Weights of a small image classifier.
Data: trained on made-up road signs on poles, 245000 training examples, 8.8 epochs.
Rows from block 2 of a small image classifier, named by matrix and row number. Rows with one number belong to one channel. Each number is 128 + 32 x the weight over its row's rms, rounded and kept within 0 to 255. All counts start at 0.
After each channel's rows are labels from the 100 images, of 14848, where the channel reaches its highest value: "lies over" is the class under the peak. Only what is clearly more common there than usual is listed. The data: made-up road signs on poles.
# r30: branch 2 reduce pointwise conv (model.blocks.2.r3.0.weight, 48x128x1x1), inputs 0-127
# b30: branch 2 3x3 conv (model.blocks.2.b3.0.weight, 72x48x3x3, transposed, each kernel summed), outputs 0-71

r30.27 [121 134  88 141 123 114 146 118 141 115 108  87 160 108  96 120 115  97 145  90 108 114 137  66 155 131 179 206 182  99 162  65  70  82 134 103 102 125 137 128 153 147 134  92 130 107 147 184  73  49 154 121 165 149  97 163  60 126  71 120 133 103 141 125 121  96 107 119 114 137 107 157  96 156 150 155  77 152 131 130 171 115 114 178 140  82 148 102  52 131 112 165  41 134 120  86  86 168 164 180 125 108  84 113 167 109 161 100  91  94  86 112  92 113 112 114 127 112 109  83  96 105 147  95  90 136 117 113]
b30.27 [160  92 128 101 114 104 148 113 146 150 187 134 148 134 213 128 127 178 102 124 187 103  56 146 102 168 121 130 155 138 138 115 133 111 138 170 167 135 135  98  86  21 152 169 130 142 103 171 113 131 170 102 176 127 141 128  93 114 118 175 124 156 174 112 103 169 139 104 117 181 128 113]
lies over: face

r30.19 [136 118 153  60 178 124 154 135 141 146 109 112  82 126 175 127 128  84 108 138 125 125 143 133 172 149 118 164 106 109  79  93 173  97 144 112 127  99 112 103 119 132 124 121 110 118 153 140 147 192 125 143 133  70 117  98 137 100  44 102  81 149 146 144 180 107 167  97  83 120 168  89 149  82 137 111 134  81 139  84 117 111 144 108  78 153 163 115 122 185 167  89 160 149  70 155 108  95 140 146  18 101 131  85 133 120 126 114 126  94  97 181 116 117 167 113 122 198 190 116 177 179 102 162 122 138  73 150]
b30.19 [159 135 141 123  88 165 112 105 125 111 130 160 133 116 134 111 133 128 172 116 188 149 140  90 146 162 142  87 102  84 135 128  75 161  85  88 182 152 132  71 108 160 165 138  71  68 148 127  75 130 118 132 157  64 107  98 106 133 156 157 168  69 113 109 166  71 132 182 127 118 163  76]
lies over: rim

r30.14 [136 118 135 159  83 118  94 118 193 136  94 131 152 135 116 159 128 180 126 167 117 135 145  90 125 176 125 129 101 107 113 116 142 102 130 138 133 183 120 107  80 144 202 109 131  89 219  92 115 132 142 105 104 151 144 112 145 144 139 115  96 146  80 127 124 103 143 150  18 102  96 226 132 134 113  87 105  90 150 191 105 159  88 170 150  95 127 138 161 174 170 171 149 110 174 123  52 107 137 122 128  87 160 143 120 160 142 189 138 147  71 102  80 171  95 136 141 146 145  97 110 130 126 133 164 115 147 102]
b30.14 [ 83 103 143 136 145 123 160  96 145 108  96  87 109 109 156 119  72  90  88 114  88  97  54 115 154  98  91 142 120 125 161 111 136  96 160 137 106  75 130 101 147 155 173  38  89 130 113 150 131 106 122 104 174 123  89  92 173 174 110 139 199 135 130 119 175  90 158 147 109 121 143  71]
lies over: rim

r30.29 [113 118 174 111 129 135 111 115 116 146 138  89 134 107 141 136 162 127  87 112 148 105 134 147 122 111 103 133 159 101  77  83 161  82 139 120 121 168 139 102 112  82 110 150 199 200 156 124 154 180  94  88 151  87  60 134 234 122 103 106 135 113 109 136  75 103 139 106 132  97  96 101 199  77 109  83 145 122 143 146 139 158 135 123 150 137  83 134 167  97  78  98  87 142  81 113 126 132 104  96 180  98 149 162 162  89 135 155 169 195  96  96 185 144 146 168 138 133 105 208 111 153 153 123 108 124 143 174]
b30.29 [180 123  95 173 122  91  92 160  81  74  98 123 140 158 120 100 107 139 145 104 127 108 115 118 139 156 164 133 203 109 180 193  90  82 158 101 127 143 100 129 104 108 122 179 129 162 127 194 155  82 159 135 173 129 113 159 100  85  93 106 151  63 127 116 138  83 173 110 156 139 165 111]
lies over: rim

r30.20 [111  87 150 106  91 159  65  94 107 115 123 160 108 154 182 108  90 125 136 107 125  62 189 151  92 122 135 173  73 168 105 109  55 120 132 176 123  91 125 117  96  86  66  79 131 114 124 110 163 109  91 169 132  78 192 177 138 147 188 127 137 137 128 162 103 165 139 111 102  59 183 151  98 117 162 105 101  66 114  67 144  95 124 112 191 118 171 122 120 146 120 176 159 135  94 144 115 113 172 119  72 112  86  90  71 143 128 125 106 148 124 161 165 124 132 172 150  94 126 140 104 144 144 125 132 163 116 117]
b30.20 [151 153 127  89  95  54 162 160 161 107 104 127 117 140  51 171 107 146 136 127 134 101 152 111  81 198  91  65 147  96 136 149 215 111 127  89 117 118 113  69 119 131  91 106  96 113 176 118 119 131 154 146 170 154 124 119 108 148  97 117 101 124 130 176 117 126 187 134 120 119  88 180]
lies over: rim

r30.11 [155 102 135 114 170 118 130 129  88  99 142 153  75 181 137 133  97 142 161  95 119 162 142 144 161 155  95 171 117 121 120 135 139 215 150 146 111 172 142 189 134 110 137  58  97 129  84 119 198 161 158 128 177 166 119 130 143 142 166 184 153 106 102  96 165 133 134 112 100 100 106 119 178  93 129  69 170 118 124 142  68 134 119 199  87 146 157 166 137 166  75  84 157 203 149 163 146 121  99 145 110 206 146 125 129 115 150 128 125 189 167 139  83 155 117 151 154 119 111 120  94  81 133 155 143 127 183 132]
b30.11 [109  75  56  99 149 141 151 132 117 134 164 116 151 126 107 114  90 118  91 145  86 106  88 136 108 109  99 147  49 112 133 161 134 137 155 135 141 110  62 108 121 127 116  53 133  92  63 100 140 139  95 108 145  53  41 103 136 112 159 112 115  96 111 122 140  73 130 108 110 167 144  96]
lies over: face

r30.35 [191 149 113 155 115  71 131  89  96 146 129  89  98 119  89  87 102  34  86 171 144 139 107  92  96 115 136 137 142 138 118 160  86 170 121 164 126 186  96 136 132 136 170 129  94  86 117 118 122 120 169 109 158 141 106 143 139 122 143 146  99 168  79 163 121 147  94 134 137 146 152 134  90  53 153  96 188 124 113 114 109 123 142 164 150  91 146 127 157 186 110  62  75 154 173 108  89 195 128 120  50 155 145 148 122 192 125  91  95 149  99 134 134  96  74 111 132 136 153 122 154  93 135 156 132  53 142  96]
b30.35 [117 115 146 178 164 106 142 147 120  86 145 190 129 110 175  27 115 118  75 127 129 152 151 171 154 143  77 183  63 105 101 130  94 107 158  59 108 109  88 131 110  93 139 143 132 144 129 132 135 136  74  95 161  69 136 111 105 115 144 168 168 134 132 129  90 141 108  80 108 116  99 160]
lies over: rim

r30.37 [157  94 121 107 158 133  97 128 118 134 107 112  89 117 164  79 122 123 115 129 118  87 112  81 100 133 161 156 127 151 156 124 100 152 115 134 155 169 150 129 166 125 147 128 143 207 132  59 129 107 110 109  62 219 155  77 146 112 137 144 119 106 135 140 132 157 133 127  80 111 114 102 139 166 138 216 151 149 121 122 107 134 128 171  96 106 146 109 110 142 131 164 150 155 158 148 184  84 101 171  61  39 148  89  79 147 138  88 156 183  96  99  78 139 159 103  77 141 142  81  59 163 116 104 155 113  94  90]
b30.37 [ 81 150 176 114 105  92 116 129  96 134 169  75 130  95 109 139 113  86 167 136 203  82 141 196  47 104 103 112 161 155 139 114 156 137 100 154 118 143 159 157  74 196  98 137 140 148 146 123  83 132 105 115 139 140 103  92 160 136 107  82  74 117 136  97 170 110 134  82 128  88 133 103]
lies over: face

r30.38 [188 150 160  61 163  97  94 134 103 105 143 178 160 100 129 132 116 177 150 170 154 139 139  88 120  68 147 197 161 154 171  41 159 115  68 169 134 116 111 125 131 135 152 131 162 139 176  70 133 130 216 184 152 143 116 102 108 192 145  94 136 168  88 143 148 106 147 105 135 120 176 171 128 115 104 165 166 173 128 173 140 123 118 113 120 155 151 108 129 141 120 124 153 137 145 181 117  96  59 180  80 154 154 108 124 143 105 128 154 107 120 132 123  72  88 106  82 114  86 118 166 132  86  94 115 121 134 113]
b30.38 [ 74 174 143 135  87 127 135  70 158 165 129 209 173 113 131 150 117 133 122 138 119 129  61 146 131 125  67 118 115  78 165 142 114  80 138  71 124 132 120 119  85  72 122  78 123 124 175 151 128 150 108 204 115 134 123 189 178 126 130 111 172 154 127 124 149 108 166 110 154 175 124 152]
lies over: face; rim

r30.9 [114  71  38 110 152 108 141 135 118  86 147 115 138  62  95 144 106 122 140 101 130 128  85  89  99 105 132  80 105 129  68 114  22 185 110 117  71 129  91 127 122 129 105  95 122 116 125 161 137  72 140 135 175 110 138 127 112 102  71 174  90  38 160 129 114  53 134 110 142 127 102 122 102 116 116  97 122 136 104 116 128 151  63  96 129  90 184 120 116 113 140 113 108 168  89 143  69 141 109 160 101 157 134 111 157 106  37 126 177 162 127 191 122 145 123 139 105 137 108 131 134 131 119 126 108 122  99 139]
b30.9 [184 141 102  82  86  99 105  75 107 153 126  74 130 134  87 145 120 128 147 154 163 157 162 113 106 105 172 114  96 170 163 138 126 139 143 207 175 157  75 170  94  90 134 166 151 163 121  92 199 121 143  82 173  99 162  97 151 124 113  98 146 133  95 107 130 132  90 147 157  96 168  93]
lies over: face

r30.4 [193 120 163 115 142 119 138 150 213 166  91 188 114 150 113 172 170 108 104 159 116 130 107 115 102 153 160 119 184  96 122 131 128 155 139 132  75 161 182 130 117 146 198 149  56 105 135 136 138 127 121 119 113 105 135 139  87 114 139 115 149  56  69  76  88  84 109 118 117 156 141 163  81  62 130  74 188 100 101 139 108 178 143 140 103 120 125 200 115 202 105 117  83 145  98  95 142 129  77  91 168 128 125 111 164 112 149 103 126 106 129  86 127  87 111  88 111 106 163  86  96 133 108 130 117 124 107  91]
b30.4 [121 150 137 197 174  95  93 160 184  80 112 117 147 155 163  82 162 107 143 175  72 154 155 143 165 144 126 115 116 119 121 103 122 134 109 176 110 119 114 101 178 102 130 165 154 138 136 117  96 151  63  86 100  70 151 136 115 121 101 191 130 102 121 187 183 193 148 131 100 147 125  94]
lies over: rim

r30.12 [124 133  89 129 125 129  85  82 123 121 117  65 101 112 120 113 152  75  82 101 157  80 129 138 133 109 148  84  54 110 136 166 195 132  83 118 146  96 116 136  58 114 105 112  98 148 127  56 116 140  81  95 170 124 156 164 139  97  97 112  84 138 121 132  76 162 120 101  78 139  87 124 119 111 117 161  97 150 116 137  81 182  99 151 121 103 131 124 117 134 171 127  97 120 140 110 122  98 139 125 105 143 133 103 143  87 144 190 161 109 186 138 146 141  83 148  77 196 228 198 171 120 178 152 138 167 136 114]
b30.12 [ 98 122 124 103 138 176  69 126 139 172 121  70 133 124 153 153 228 103  87 171 127  70 112 140 184 134 141 103  89 117 132 129 129 111 162 127 166  70 119 157  89 107 138 136 122  85 101 121  77 124 166  90  98  83 152  79 155 201 126 153 141 134  82 147 113 144 125 127 136 115  94 162]
lies over: face; rim

r30.30 [146 130 146  91  53  93 113 151 123 161 104 160 164 125 110 108  87 111  83 127 124 101  95 130  72 165 155 172 138 110  75  85 147 144 130 117  97 132 147 128 134 169  75 188 103 141 131 161  88 142 201  77  97 121 108 102 123  58 130 134  83 206 142  95 131 130 127  73 150 128 125  83 162  77 127 112 114 134 162 137 133 160  93 164 194 139  94  92 121 178 153  99 171 134 137 107 110 145 121 153 118  93  90  95 143 151 149 157  98 171 154 104 144 110 144 118 117 167 166 167 104  89 193 150  75  94  96  66]
b30.30 [130  95 110 101 183 160 101 136 122  69 119 168  74 149 139 139 153 137  90 117  84 116  99 107 183 107 174 115 125 122  96 106 121  71 148  53 159 107 126  89  96 165 169 153 121  68 137 151 122 161  95  64  99 127 102  89 133 126 106 149 188 145  45 150 147 144  97 104 130 122 122 119]
lies over: rim

r30.17 [121 112 152 180 132 175  44 109 161 134 148  72 162  80 105 146 103 132 142 139  68  78 112  92 174 127 145 125  70 141 142 184 157 106 110 177  81 152  61  61  90 111 133 164 118  84 155 132 125 109 165  66 155 111 166 108  91 119 167 195 147 186 137 147 133 121 137 135 143 114 127 108  79 102 159 154 140  46  77 169  95  88 104 100 153 126  78 117 137 112 101 175 179 125 127 150 145 109 127 120  88  56  82 118 110 178 145 117 119 131 136  94 148 144 154 127 119 149  94 133 147 115 122 133 103 145 130 119]
b30.17 [159 166 149 104  76 105 152 132 140 126 145 113  96 200  81 125 126 120 148 189 142 130  82  96 157 114 191 131 146 139 120  86 169 141 111 138  57 105 112  88 175 171 180 116 185 150 146 119 107 142 150 100 106 107 110  91 141 123 155  95 174 106 119 117 120  80 218 123 147 111 161 111]
lies over: rim

r30.36 [139  91 134 198 100 105 170 118 151 102  75 154 192 104  82 149 122 183 143  87 120 119 119  89 172 179 189 131 100 147 104  97 132 151 151 188 165 134 139 113 132 186 131 178 109 164 193 134 100 198 139  99 154 163 118 168 132 148 126 143 116 150 123 110 160 169 118 139  71 100  96 110 203 137 105 167 113 131 131 160  97 101 138 167 187 124 124 144 168  90 119 158 156 146 167 143 156 140 165  72 117 139 123 136 115 159 171  79 137 158 172 139 214  88 130 105 108 141 115 110 137 176 144 150 112  89 109 109]
b30.36 [140 127 124 123 121  75  67 132  69  85 118  74  87 167 100 103 138 124 169  94  61 165 120 113 125 109 131 120 107 125 110  83 130  80  78 124 115  96 145 110 143 139 164  89  76 117  64 111 108 118  96  91  96 107 136  89 160 134 129 130 169 157 133  85  87  63 144 102 160 102 139  61]
lies over: rim